From a checkpoint of a small audio frame classifier: layers 12.
Rows from block 6, named by matrix and row number. Rows with one number belong to one neuron. Each number is 500 + 25 x the weight over its row's rms, rounded and kept within 0 to 999. All counts start at 0. Numbers have three digits each. After the name is the row's rms in percent of the matrix's.
# gate: first MLP gate (model.blocks.6.ff1.gate.weight, 512x192), inputs 84-111
# fc1: first MLP up (model.blocks.6.ff1.fc1.weight, 512x192), inputs 84-111
# fc2: first MLP down (model.blocks.6.ff1.fc2.weight, 192x512, transposed), outputs 84-111
gate.58 098:484513488519520483527483476520482545497512517510453510473488496482550483532530491508
gate.59 101:494457475526475489509467493487477500456501475485482490514495434553493483551469506493
gate.60 109:485508524526517515495509505527538495517485493535501503526533458489503547513509505476
gate.61 103:486474485511547456539527527506513479471503518519470546535510486451463507449456504492
gate.62 096:499515501477499500482510477532496511540474511524449497475501529526424481490471528456
gate.63 093:473525539515482481534498468521486516518537516482512532482501497510460531534524455465
gate.64 096:482498519516481456541531466480446444549491491449474502492495508499455476491511527473
gate.65 101:461463489467507444515478541513473502519476481534496514504535471540518470526489458463
gate.66 095:476498511468496469541443519463497483493446471538464479482541524505509485494485500481
gate.67 101:520472519492540527486485473495429535507476487460525535476517503476489515508531492500
gate.68 105:487473539539512479516538529507479513535531499512506485516539515511530521521476540496
gate.69 104:507496486501479496515532458472527558546460533497471503493527503475527550502500478487
gate.70 099:523522501517532478481489493450482531442507510468549533515524539556508475473499499451
gate.71 103:488519488497546463529472453557533486518515491529485504466481496496474514515493513519
gate.72 104:489505506535537538533436511479439494469466531487519485517505527517498468533506506516
gate.73 094:510522501473530454476479488508532500507490512503502512487461495531488509435516532489
gate.74 100:492520519526516500528522464504534524499465520492481461453525510490481492544517491525
gate.75 096:502450475478465513469477490503536508455525563493481464545493493500524503516477527494
gate.76 102:532523478504485503516499476517459486499535474510526527516492533489503482538499498487
gate.77 108:494494530490529551521499522491447522495531474483524503477472520492487467508512501428
gate.78 102:521487524484525518537513521460443553478515489505501491511476494527459475488499499454
gate.79 099:498483506504496516548522481482472505503514516495506485496447527557512492515463534510
gate.80 101:519503514524499476529525462520491490453498461523522551475500479482510536499535509503
gate.81 093:493492490514498488512518486475461493527494535516464496495503482502481552519465488523
gate.82 108:489532521516511531476500509509535509487474513483532518441512525541462491527496507460
gate.83 095:487505516489492484443518538474463521463513532512526538496526522542489467495487521498
gate.84 098:473509560558494496514474514494525528454492483497457511511461475472484509466527513476
gate.85 093:486511499501490533470504469507430481480524477482497487471486500497521512448489477475
gate.86 096:471486525537531518535499509550522504484488508512467469458518474488509541488516549495
gate.87 099:558518507511534500530484451506495493453500504525519489511532517479487445514515463489
gate.88 100:508455476508494501497488455496520494458507492493467523500509481484525463541535497473
gate.89 097:525442521515462494515466496488449522520510482495475514519516518486519504493496540472
gate.90 108:470483488516534461514499470501488509508509513558491460492543494523486551528500561498
gate.91 098:503498518510504471448495461499493554486495529505466491466498502480533452522522507444
gate.92 104:475472503512537479477516512501478464452547505485479511500479482512522494473479483487
gate.93 098:485528515522469521464539479499525510520472452533466500506467488452524491527559494504
gate.94 101:508472545484491518474543508489496442516507469527502527513524510462482524498481511495
gate.95 101:533511468456498494495504515552504506576482509521548520530512506499495513483527504469
gate.96 108:470485512519511538492506467486471532513476504498480505507547500484489471503476461498
gate.97 099:482528482462462475490518524450467514516494469547538485513459464557559519544477497474
gate.98 101:535495527517527497497480503519503534556485529514458536539557508469495495528470501519
gate.99 103:484516516538484470456503441490550491489496494492494530536492497443454548496507522518
gate.100 104:476471493525506528445503528516462490513498491491469504494493511489518521496510505470
gate.101 099:505525526530500468520491497469500462515474479510536557487549495497493487472448499535
gate.102 094:480457491506518455491506469493512481529485476536478516520435465456527495502517490490
gate.103 101:485506526494523487512536501499523501471493507510491526482473485498472456503533517452
gate.104 092:516543483492491490533463486501453472493517481543491528451487520465520519556504510461
gate.105 107:504503496492512509511474477518548495459515504498436459494511515503520499519476504521
gate.106 103:469503451511492503506497491460493467514454522495490493502473519482470531526542541516
gate.107 098:489491526543504552500546514515476506478479509489483513538502498520489482463490490502
gate.108 098:518474516493530490519521466476496527535514522463497540524474536488513508518497501476
gate.109 093:529518452442475492499497523522421537534500453518487492500531507505494553484510498433
gate.110 099:506495495485454546499528507512477512493518504479515526544521495484495520508485513524
gate.111 096:447537524523517538486486523474466537464476510531528503468526529533492464495471501506
gate.112 101:534515526497465488484498466489507497535499500497501533521524480495522518505533494484
gate.113 099:484506532530501474554500508479505549512494540537550503499510482474485512505484511517
gate.114 098:524511464503479485520529485543506501503475456550516496490551473509496502517536548513
gate.115 103:469477539524517518513501485471496477491499493502493487487449475451483464520489504488
gate.116 107:492501532499521494526491493475496513461528475536466505493479482507519462545506488463
gate.117 099:478459465535506447548489468516494513500490515502519478489459481477492496505544476505
gate.118 096:511504454502531510480474487500485494460457473474498512451506529498476506504514493501
gate.119 087:489461511509511453481518475526515474535490546527531489546527512480486497524487473511
gate.120 099:512517499539467466556493531512511485536510502522473471515542497489471504545522483498
gate.121 099:469489476474509484519434494495491553505497496526493475488528484483475505522492512502
gate.122 091:535483486532509468438464476485458459472488535562535505500506513491464501501472540521
gate.123 091:506521496545518502483455487482523502487478518484507505565451498474473501524560481474
gate.124 100:514546521483527500453511531468511530510530490485491477512490480508497504538515503491
gate.125 098:474537488484542520547528511486506462490482464513476488487494532469529507504482514517
gate.126 103:505540499473530533515558491513469556516511481480470526473497543473510527499499466464
gate.127 109:485471485486495512480512464468499488510523530528488532511505523534474468492497543485
gate.128 100:463486548526490489531501525507490507473507505460464520507540466464467499478495475483
gate.129 092:505509537516519467477448452545521490463492519475486506508556505450513468504504529473
gate.130 100:506452547485507510510492521515498522481503484470481481497538519475526543541485501420
gate.131 101:505534496505507469456528481506490446524505503526511550482540510455507495497505495482
gate.132 092:498510506471508496516471480509527467473526523451518505539544523499471518479480473498
gate.133 095:537497515499501479502495508496450474570560472525543529545542514479490542493490521522
gate.134 096:513494490464537451525483506489445490487477500468538472469460541496509478457518487507
gate.135 107:521501507546467489504513448515502488522524505501505520510481529490462534503486528482
gate.136 099:511456518477496538557486473473508458493501501462481520512498531512508522500507528523
gate.137 106:488475514456500552482516465520493490491490483549563490470530511497517512500540467488
gate.138 094:470512523460522494455489467486460463500515513508491508500516496490482507521539483491
gate.139 097:501519499461519470499532548480511464458472529490528503522466512492512509510482506524
gate.140 109:512504509490529493455564495497518457495483490484455518520472466529527515476487536501
gate.141 101:491496457469480481512544489508496516568519560477496551461540526474519505495515508526
gate.142 108:478477542487532481434451479487467516525529513486502474494467504530512545494473507506
gate.143 099:490510502523507463494466539500470504509519520454479491467498457479517516494485525524
gate.144 091:515492481554522510471505477512511504498494466563510527475494531522501541492532447495
gate.145 096:484483479484545528463465529492509479468516530505492538479489526453467515508512458494
gate.146 099:486461542499478496549536527513506462489517484507521517485441507530514489462507533490
gate.147 097:470496537514481506515514433497496504515506469498513497520510523561519492498504479465
gate.148 100:548465462544512508461494470538504526518512555496546479507495483495519543504495480480
gate.149 108:467534470538504533489491466421505556491466510484508486502467498503496522507476489466
gate.150 103:526529472497533489509452465521474457494506509503507533503483546477478486490552517514
gate.151 095:513526499493516461518522477449478501514504517467470534493513444512467459510479516501
gate.152 104:532547493502458485487523517501463493484512489504470473507506502521514541519475541542
gate.153 100:447494513501496467530536505491523518490462529510519526479463496484499462461509486504
gate.154 099:491465507530502459537482508505514493458486521537478484511502487486488538514503517495
gate.155 106:492528458511510521486470471537493459506474485522486521496524502507463459485526542479
gate.156 106:519522485506536465484493485442496502519552525455528495460500449499541512517498514467
gate.157 103:452474508496532497503494453518494477460506452477507497477460495511462514463479492541
gate.158 104:494532531480518480486491453438490484499490500534542505454525458482486531493487505516
gate.159 102:521472521514511484484487480506489519519461503505483558507510461520498490522515496512
gate.160 104:509496516467529525508472466462465500508538524478532534487450476507496523506491500489
gate.161 095:526506452536518501515446496473485496505500485530462516520546515503530489537487524506
gate.162 109:464511449495538507501490484493493452510547484489480494554528515499516483515490527507
gate.163 107:479518507523517442531552468532499540532517509473541478519564469512481491520483498467
gate.164 104:489489541569461487510486517465499492526516478459507504498503493540531530553498523500
gate.165 103:473563490506470487464514469500490531485527483536495475515515504488520496509488480510
gate.166 093:477542473446489511507483496507520523508533500516546521511526493492527458499486507486
gate.167 102:465493519508470481522523513545491492482435489484521518523497543481509539482526502512
gate.168 095:479529547484472498485544537508520500501507462503513505546485473498528452550547516504
gate.169 101:493469505528513481473537492469503533541517543512512481451443507462488533509468496482
gate.170 102:544505502493511528522531507506487481450490516528461521495477532501485523520521522497
gate.171 096:489509491507492501522494482511482482556503476545528498503511501479483492522522502475
gate.172 098:507535500486527511512509511494540495523568480463480485499488488455501505499537509449
gate.173 103:500532470507513507501535471468481470498520480486576540497554491479490474483499463514
gate.174 108:492474472520489484522512473506484479482484540542482496490526505488511544449489517521
gate.175 094:488477483505518504490473532491521483512531451473445505538514515475482482520504503551
gate.176 094:492489488471508467464527498525486506492490465517533481507497516503490429503548509462
gate.177 101:518492510509514494481507484488455477503522495525475503499487484530498483532481513496
gate.178 101:514490501530489491519502504524486490439503559495469514509476492549465534500554498472
gate.179 099:531534511497488479504487487499523438476523563481496458484537505475469460524519508498
gate.180 094:494485483503527498480515507486453496506495473499463518451478460498540499517529469465
gate.181 103:508460530495493485552571509506472474528498521501545479489467473502513522464511552513
gate.182 100:546519490471518503487518502479489511491516476459498503501516494488498481497552502518
gate.183 099:481490517551494453540490516507554486516493562487506540455489500520499508528483534517
fc1.58 101:526463478515504493527485527529460530491536498521518494478503475542455477505511509458
fc1.59 095:508522492528511476499532528527483487520532466483517481510522495540479517516540486501
fc1.60 099:516535515519493494522489480487476531487485502502480487508487469462537532490516496535
fc1.61 106:517505469484484510480460509495507471494486493541537495500488500566479472512496558489
fc1.62 107:495510470513493525512469488473503487497491483498502476485510509527497507515510537508
fc1.63 105:498512489535516488489543508529508467455496519539529467502550478541470467470498490464
fc1.64 103:535514520498503517460541458494502488520509513469513496504536503491517491467483525480
fc1.65 087:537513489496495505479475506465491474478487555488520509488512538496525506508494490510
fc1.66 096:532499480432463483542485476477502522494452466512516539530518478527475516511531497511
fc1.67 102:489498522481507535508488536521467525496539493521497521467525458486464528491575512472
fc1.68 099:522505519480520487495497475533476514496468470505512481457488474478522505507523509526
fc1.69 104:531487512516501537493499503565465509529489496485531512509532506495470497546486490491
fc1.70 101:487486445541496526461455501479514495456491509536514516484516477481474473502478491525
fc1.71 102:517482434473489458520469557484495512512505477536516551473504512460449529510467519482
fc1.72 100:495526485502472496467482498522526507533484460437461511503490505496494551484507496473
fc1.73 107:483510510473477516509476501496493550516501515465466471523530527482479502531510475502
fc1.74 093:489544547514478487480470520477478513554476491538486468501530503465530524528480474511
fc1.75 097:505497522480529525452475525528491463539476548505534499475468492526476527505510478496
fc1.76 097:468486491475463497528535515500505492536534519483538500527499513538515527493513494531
fc1.77 116:527516490477522531489479505496474515513514511484544504512479553496472490515553524474
fc1.78 091:518501518473475514514488492450501500506480489488528464492499495490489513495543495511
fc1.79 097:529548506476512484441510483518447524516513537533469514512521483455485448470509490490
fc1.80 095:509508505472502575550562467470536513475517538509497486456499503486485572516515550526
fc1.81 095:464473494514469475477496500474512539476486507497474499472515480490490479513493531461
fc1.82 109:508506445459485463478461503476448504450542521512538540532467520520504479510496525472
fc1.83 094:492521518543492485476453463473481514481511499499506477493514520517478480516494547503
fc1.84 105:516512524483499485546510459470514531497502504488500468462484484484548504500504514508
fc1.85 089:504467530491504489502463500494487497496500481528467504485515526531439557536500500492
fc1.86 102:560513519469521503497542527487500506508485501525509487488481491539526478474497487472
fc1.87 098:443503502476511474517516515508548531497474524498502484492493520522492509521495482511
fc1.88 099:479517493498468523430507486484484550529449487560510480475500544477502488504479516547
fc1.89 097:516521502521510511500468523490484497518485478489477478543489474505528497520482491538
fc1.90 107:518479497501492532544504471530508515525534514492515507531539552486508565506514509506
fc1.91 105:568489496484527474466496518492524512523481535483469490469471449481491526467497490534
fc1.92 103:558516482472512481492552507516471506479461480497475491515523465486486528503480504497
fc1.93 097:499481517495461519506496520493490487492506516513486504531501514511505474459512474475
fc1.94 111:463489490504447528531509492511507502484526529489482495507522459520509471516546501523
fc1.95 101:493475517486519467481480473502511508523531477470513522525555490475471466527507488497
fc1.96 096:463464525464489511497507498532442493495467520539483509496535532505474499501496465528
fc1.97 094:494481521508526506493474485555465495503495540517500462506530534491487514497463547486
fc1.98 090:497544552497506503486520515507521521479502531506527502496494527502491475511487492492
fc1.99 103:515487506463488503458505506448517494477514501483503470520481525520515482489491486528
fc1.100 112:507504477491488484528496477504493543474517488547472487521553497473478499522486528459
fc1.101 099:508470471476463488529489470533487486531541493477460524477485534483510491520476526484
fc1.102 093:464544486471477499501480516533519516500530568458506520461499534547507505510522516514
fc1.103 099:484462477465525515526485512555482512511486525514473547465474471472509511514510510492
fc1.104 096:499470507486512519497475470510473510522486525517512565525492474482536502514510463490
fc1.105 105:492553487494487510525494540484466518557489466485466503506477552504508502532489542472
fc1.106 103:462458467459523535527503483493494548500510525527575475547517472472488556504475487488
fc1.107 102:520524533485476511503469460507544539544487502503472495519506475497502480470519482511
fc1.108 106:460474510535513488502532522470495499479505454504508471555507460500443506483481498516
fc1.109 107:517522505488505440491496496494484503531536492480470498471516470485526473499491497513
fc1.110 096:522462529530488516480495493495482488525494501491509525503509517524538497533504507511
fc1.111 095:519499496504476493516517500509477461457495447465468508477484511490483465469511469492
fc1.112 102:531501502510527534505531534510452534477454522481494491498490500527492508502478523553
fc1.113 105:479480537490480546529495526520494486487555483530509454470506466480501543516500501502
fc1.114 101:471486461523493472491515489462494493461488535502497464506484517546483483489511490529
fc1.115 090:481523485495527517525508498534487461496504487535504516539484489470519501495494525464
fc1.116 102:495501525492480469493495494472506475489490498479491528458454495520496488504447489506
fc1.117 092:516539512504495498518471463486476506468509525557528494508523506557490465491509519502
fc1.118 091:557559509554534477514507494511506531513481518509458507499506489485480453471512505505
fc1.119 088:459524490516512504498471499466528511523492490520530469534505503487503543496525529511
fc1.120 104:457500499513506525518514460505504481463485454526522502522494481503494503464523523542
fc1.121 099:462552505500516533500434503463483525514484547500460517481505468463474497511509502516
fc1.122 107:527480547469496489504510526515512482478469532526503510452484506477470483505523544481
fc1.123 098:498491456507510518473488476464484467515532506483502456537463508451485463511513489497
fc1.124 102:503488533494534526485492486554498500499491466549505506526481461466511519465497477502
fc1.125 094:551524497502455504492490469492545481453453497517513525502469538476484511518430497492
fc1.126 109:506445526503486504510517523524521509490527492543466494512474501501476467463538530500
fc1.127 103:547487518512447518504506532505479487497528544516493430472514494496516546468504504513
fc1.128 100:486482482538496493526508498509518511490498524500529520511552506484498476482449486476
fc1.129 100:491522496497504495500484496564510496460513525450489482566533522495523530492497443502
fc1.130 097:508488520524519516453511494504525477503488494534527505475530497495524497512504486495
fc1.131 096:500515495453513522463497475486512558533519475476484529493522471503497541504516537513
fc1.132 097:520496479461510516527465478476534532458504522464568519457471541460456512507508554513
fc1.133 106:488449486444479455505484515509464506461490519527498462513545498486501530530523460503
fc1.134 096:517527498497492498536547469497524503443527522492522532494509484509494492508478493491
fc1.135 100:484479533476482464472455473480473570504505503468511475510498507523499496539505472504
fc1.136 096:532504541479498513522457472473482501516486495515510456485504503509489507519461535468
fc1.137 104:510485501529507529508506493499506459443526463484470498474481498536463500469476515481
fc1.138 100:501514512536525495531483468478494510513540511506490536518462500504523513503525498490
fc1.139 101:516471509501517522514508470516520469526545522485485505479487496489521480469501504524
fc1.140 098:535510536450499456500503509484493537529525521486480507504474511484531483501536499507
fc1.141 100:481502499492535526464504527484476491523516488544485500481446497520504480486487479482
fc1.142 105:520476460505504509484541494492513530487487489529527515507519505466527467500556471497
fc1.143 105:515520486474467495465519480453480484510532512536513491496511498489487496449519466478
fc1.144 095:522486517524480503487453531443497481472492463418499470554506471480496529534445509513
fc1.145 091:501517535534480529473490521481512564513522494512526535497513514512494553477499491503
fc1.146 097:588473507478525493497463520466485529464478503473513450458541510503484519522525463502
fc1.147 094:506499494464553491512473515523496520491541534493484532507496502490487516516475492547
fc1.148 101:503534510524458515498510495470490502499501502507496479487464513533477492485507495519
fc1.149 108:507481471457502411529508535528480485510474496516496505510449537511502511515483499476
fc1.150 107:508490520492517479515489456484459503528484516486485487480500497530505514507474453538
fc1.151 102:496519506490528514521507500540511522511502523529511472513505546484522497537520490504
fc1.152 102:531467495484491537523531497482497504520482513495460450530466510496488527468537578508
fc1.153 099:496488528527501527544478509490516483516524492496480507529531508493477532478483526509
fc1.154 099:512517474508513509528472551488507511460502492513484500510477500535519505507499470454
fc1.155 100:510485498497479507525436498467487493495496480505482508538545516478440490525534524516
fc1.156 103:506531526494443467536538511550511497540491476476495477462529518497495508466482499473
fc1.157 103:502488504482538525498506502462515504491504509496482494473488506489513533522515470487
fc1.158 097:483475551493491533508511511461467492484488493501475504478468505507448528500500549546
fc1.159 107:476516539552490518478502536486505453552463494530482513488476557439492487521485532520
fc1.160 104:516450506531506467538481504497488504539499514480489519493532499487510514463513509530
fc1.161 100:465523482508437487470519497471466468489517498495472524581541538489474484496488476528
fc1.162 096:518516517527492516528515569476474521517546538522500456476453531523486534512511485520
fc1.163 104:523517475479541505505484472536512520499495539508522495496497520524523479544515434482
fc1.164 103:502489510521511500477439522518498515501498512531521482489484541520519495516499528531
fc1.165 099:532497513516513517485515506539508512543496510497491511509473489550475525479519497528
fc1.166 092:537476482471486471509467515542481523522476490549498471527484484514471464508520503500
fc1.167 107:493481472519509533520496480497541441528475497499472504467481512469559461475524538450
fc1.168 096:459480496486496475466490509516470510472524543531462529474524531499491479505514487505
fc1.169 094:536502533514482484522512509541485476486528502516530513546504485520528530471511516462
fc1.170 096:472510488519505504550482452471496552499518495509525547511493476497485469536472496536
fc1.171 096:483511544466533505474458495501531440532519549497486504523530504495491516505474478527
fc1.172 105:487504492464511536467512524497477505476531507527530469486460489457493469514508496512
fc1.173 101:545486502509511540493511527494474458482480499493441526484499477465530491540501561508
fc1.174 109:505476465507469528504499522502526556483509467480508521520451503477468482518496496490
fc1.175 098:486513488487514485548556499506548524487566524517531488523434494495483482527474448492
fc1.176 097:482519460475515509513521532517456499504502536508487539471500445522453455473467516535
fc1.177 099:490534522506469516497504525566531519493453502480519467456536516491520535481472460502
fc1.178 102:496513508536529532483515487495507447497493479478454506502531504496541494514544513520
fc1.179 095:524501509511518522522489440505444490450527534544498512500510514520517470489466523516
fc1.180 099:476469470463495457532530482486517520526524489544496472463493533521533483551503509527
fc1.181 100:490456506511525502466521525480499491501506545517462467489493490482489468459460473532
fc1.182 098:458551500516530452510489512452492526537491511519514447518526537462522457494513489495
fc1.183 100:495484473489538519493513486488509476520526514467518467518540487485522560529480494501
fc2.58 110:469515559472489507531491525490468507464448455518490500536514561509519520484496500519
fc2.59 097:458527488475487455549491482509509491451490512489484558487436524511516484523488482476
fc2.60 088:530484515472542507470482476452509546523490496490496509513556493478512509510527534465
fc2.61 121:533468491524509539527467468510456505540522492482497540506521556493500467526519492532
fc2.62 130:497506443480480507530488511500540522513521518522492513540490449449516540522549512500
fc2.63 092:508504556498492485530455489514460519510521509467474503533487560506480533456549466481
fc2.64 127:473514504501515506474515495491493507469467506477491546500525519544481494503485518512
fc2.65 097:490557511502482502518533469501548474528508475524494446503492534497472460517498489470
fc2.66 113:506485481503534488507525514509491507487467492477494509476501503496532516513515496560
fc2.67 107:507485501459475508481521474484485539474527486486500507531451466478523501461517502504
fc2.68 097:539494483539488509500496527479490474487531505458466508527513507496520517516486492470
fc2.69 056:505464465487516531497458506467488473490513486510510453483512448470523498500510489481
fc2.70 092:500498471522517468503499478543476470480490473471454479506489514505523480497575504520
fc2.71 120:510521530513482489536502484538479483430520508509501479497523497552499497485536516494
fc2.72 085:492485493496510488486488529520514461525476483519516469521415495498569512500488459496
fc2.73 102:554521499499496498474480497503493550474529484504444507536504523465488525498477509495
fc2.74 084:518514470466526528530508450507506452518505477459500511472526556508467503470515541472
fc2.75 101:517458520488512512524517458515531509543451499491538478478499496524496462472507519523
fc2.76 107:465500516500473516473506483479537474472491500522509515464565467487482519511494538503
fc2.77 102:459516527470507509475491527528483450492502537499535523461525535517488486471503492534
fc2.78 090:542503494498487501524531520501523499497495459489504498528474497483467514521542492519
fc2.79 096:499454481500476503474517500522506506461534523522519499477547521451523483458487540501
fc2.80 097:512531537522535503473507517540464523464505499523493467516523485482504479538460482456
fc2.81 088:495451507453495482502500534480487540488462509512515480462488510498507473488457530488
fc2.82 117:452528499494510473571481510511514458469557423494483498491468481507449545502490493513
fc2.83 080:527442476509467484516495495498493530536499475438482502518440519551459530531482477525
fc2.84 099:488479468495507491465470514505487485494533504506505480526510519503471515437472473497
fc2.85 101:491452509521539530500495465511504476518490504510512489526531513455510500454478489525
fc2.86 091:501496483495532485489463450450484525532496538486475487523493498498478506507523472541
fc2.87 106:529487513532530499505476518488480470482536501466503488553487533500477493473501492495
fc2.88 128:481469510490504477532458526478488467480505490496486507521502515530499469461496476480
fc2.89 094:450477520528500529495488486476498467499513481518493484579521438521466504458513526515
fc2.90 126:517546525472504539429490484532507466488470518534460506502465505501504467475505509504
fc2.91 112:489479521456521462550504480528462492493501505500546484508512471500504500477525501464
fc2.92 091:489502497523468459465538441475500529502518518547512530506512477524523502491519485461
fc2.93 086:476463494529481522537480510501473442539481516491510486510511482515582540496489497498
fc2.94 129:537494461473521439542481457512549514537526512482493468538481486496491468527526512521
fc2.95 098:537449448507504523521539509524511534489503490527483483448451497465489472495488513557
fc2.96 094:568485530508493460504503541497510548520458558512477440523521474479505474506489520517
fc2.97 118:490488446455533521485518553477499537497518497469496545443488479492484510510509511506
fc2.98 111:499489474460525498447513483463505485466499526504535491515474516539528518538509494505
fc2.99 089:469498496490501475495494497499485508494480526532440445513516484547460483487499523504
fc2.100 129:466529513470504509480506492542511469528553540488466460511505512489503486460504496551
fc2.101 111:477515497532544484496536513466509528498448492501511488550459484510473500547480520484
fc2.102 077:502481452504497528502530552445495473469535535514494475480494497501503532534478467475
fc2.103 068:504494511516483464467515482499501476522471507474470501553475534542503519459530490486
fc2.104 083:464478524498471494508500500515510487505507466489490475510491529488488508525500474451
fc2.105 110:500475497459483494542456538479525537501500540516486524534460483500505502503521492506
fc2.106 103:542456501506532527473505472539501513498517522466513471492476540496462497465506535484
fc2.107 123:548483502500512487451523502547507514502450469481453494551444490477465494518500496523
fc2.108 077:459468467507500501489499496511526469524499474469526491459542486510486494486526551456
fc2.109 083:529512526526443533546500538520508498521470522525516496512468498492476488474529466478
fc2.110 075:503562461478522462512470460483491475521507539527464460491491499479556502555462536482
fc2.111 093:524499476541532487514496474483480495553469503494480493538469483471548520506501486525
fc2.112 095:514491460514460510474490511489517501450525518502491537481542487436481511525504524499
fc2.113 116:496486491509549466511506509546499483497515511507513509478495538546477496497522492492
fc2.114 086:488519526536493501460498492521466441513551472498452470502535496521503510501510487461
fc2.115 121:474534521509501516547494538474495557522473494500504514506453529541516539513471507507
fc2.116 092:512493526498508492521486508496488491463477467497525491579483496477504499515510446464
fc2.117 100:499481466532548516535484520513451487497516522533521466476491455479513515509527471559
fc2.118 066:476518498521504541509498533511472508494503486508548471481518561532484487485526494506
fc2.119 072:533484493504545512474496520541509467520518495500480509494500514536516500518472513460
fc2.120 090:511486495523491502496484510452524524519497501531484508501482532484507489517438519509
fc2.121 106:518474535508462509535501456503520493535479479492467514538501520512485482488495481508
fc2.122 102:483482447500531497530534515498481488496535519482515492515507518496490538487484461495
fc2.123 082:495522516483520445514496480553486483497496542544494540496482521521567483478498511464
fc2.124 111:497479472514484515519519502502524505513487522508482480484517514455493461499488530493
fc2.125 096:459498505497523474506459497523504519521472515487475509473525512473503483490468519462
fc2.126 077:477500525533467478489469467533504504490486506476477546495509516532504477451500535506
fc2.127 093:488493535473532524460508489511488487488492483499519533524488467532532474515492485522
fc2.128 116:517484502523523529534537483542482483534492484423501502499487521492485513486532478493
fc2.129 098:562501468537473491523491460478489497506513506518508465539506471499472454497482466461
fc2.130 078:513494498499522486499478512527467544531462466492522475478467503519459493526488521510
fc2.131 070:482484491465487506529470510483459473540502503514535518508430545477490492475535487468
fc2.132 089:460514505481505510487525502518452468492485452481503478475473522517486501514492479515
fc2.133 088:492521511506527510521477522515531477483497497475534478538456487450500497551507487455
fc2.134 117:524500538444481518478503497498513524519500524482518512481524501514522514457497489453
fc2.135 105:511486491452514536551492566469495496520472504487479522447521534458500508535506509503
fc2.136 115:471461451552497478437532456500513511475498488512514531480494485542517456476502520512
fc2.137 092:507531525492512495459528510471464480511537473505465505544494483499520539505493445517
fc2.138 096:441514485490462501485507504505529486520458523504496467508518547522529477445535472501
fc2.139 091:535524523525536535490520504472498543461473513469461501498514481520497509476486496471
fc2.140 081:522494492518455520478510508518502490503496508500511488525506502486518513534469515493
fc2.141 099:479499482449531505487439454549465525475447510519489524485515470523518505498474506516
fc2.142 081:473484509512493512466487517501487474510504448505489547477533518490499514497511514440
fc2.143 100:467518509521501487545516542479536499458514544512518466535486496454460547535532520445
fc2.144 082:483520513460514462469521478545514516522458536540490516505466490535515508512506482520
fc2.145 114:464488496491504506511504486474504463461491469512485471513501516505484427467553483543
fc2.146 110:502499510499497500540487516514507463501525526493498489517525505464487488527481521448
fc2.147 081:520492520485485511521511475526489515511464459543530494516503499471491515511509518449
fc2.148 099:465500516517500487542475497490517509512551475519522556489466496518495482485492510519
fc2.149 133:538517493486512517521457531526519491511507480470517493473487518515512536537453489532
fc2.150 083:517502518494488504499489574490505486479514500500498509516501507501494521490518501461
fc2.151 119:468475525478499507487529533493479512485476502517503483528552480495517494474480534494
fc2.152 106:503506527454508463502525495550510500457512502526543507495546480535520487472472533532
fc2.153 093:508458526492528494484476495496470496464478491511502449495430508501536499531499521506
fc2.154 119:491462485463463459503480498469489525487514497545473493487529476502487490478488457495
fc2.155 070:535486498505516511515474541484498507513503488457450473503474508487491483484515453508
fc2.156 115:527496488525487521484489523509501472482511442517500497544499544506534489502504492484
fc2.157 116:486549581533518500497493493480530551509503534473520539531542446507474513505487498484
fc2.158 118:477529506566505476494524509515483534492476503457501535506524503483569485496507465499
fc2.159 104:476464500519511513474546490464467496459481484463555509510492499506507506488527500501
fc2.160 118:481508497521529470468501472469502503521529530493510482450468490510490516513528527468
fc2.161 102:532513467491467544501498522527509518477519495510484529467500502475540494499496485457
fc2.162 096:532464510520491523491473466537541474483513446510505515491502483490521530512504521477
fc2.163 116:457495497527526484510489521469518501529489470537492504504504498489487478500490503496
fc2.164 077:474497525521481491494464478532524477466475517498521476479530468491436511509540510504
fc2.165 099:523493507455533511500502459488523504484481526531488499473482508451511507483481514532
fc2.166 072:516501547533524514470511523499532454502520463555513515497481518475543455512525515473
fc2.167 110:491525492480487506487498522505510506538514523503456484537510484489485531525540515482
fc2.168 086:514489485488536463470478475484444497531503484520510488536502534525505513496501490501
fc2.169 091:490518510500515488499488502448479496495491478473492522480496510529514481490469509487
fc2.170 071:488487461462496467476499474507520504505491508494486464527474479528467475508537506477
fc2.171 090:463487488507508423517524479506520517447499471511535495507446526484555487495503493498
fc2.172 078:530523528527487507506488513489478486484481485502512528484458499460505555446480526455
fc2.173 100:490488481467524522496528500503512508492490476527489483476533480518469489516482462493
fc2.174 106:490497539496524549484472530538471496535475519466490484516520467549504536508503498527
fc2.175 081:522538501500515504462511488500454509494508484493503504523523527461486541479497492469
fc2.176 092:556480478483475472465481528462492484459525482520488535490536485468500482543523515482
fc2.177 112:477474481516511511504494506501506483518513504519560472517505520473482473507469518553
fc2.178 112:516533498480464476510510493493520514488482523497559520488455494480479448512511499516
fc2.179 071:490503523459485515448531540488502544519495490508487490504483465489497496478460503507
fc2.180 096:501477490494455537487502513471558506489494520496496472492488491480520492509452492495
fc2.181 108:469520502544526490504496523484485498464472499525479540453524471479492544487484526518
fc2.182 107:483511524489526515505496538513530511514458503502517474481532479510527473524516492507
fc2.183 080:542528502489493509508528495466481541531503505524471506529467526510463522537523496481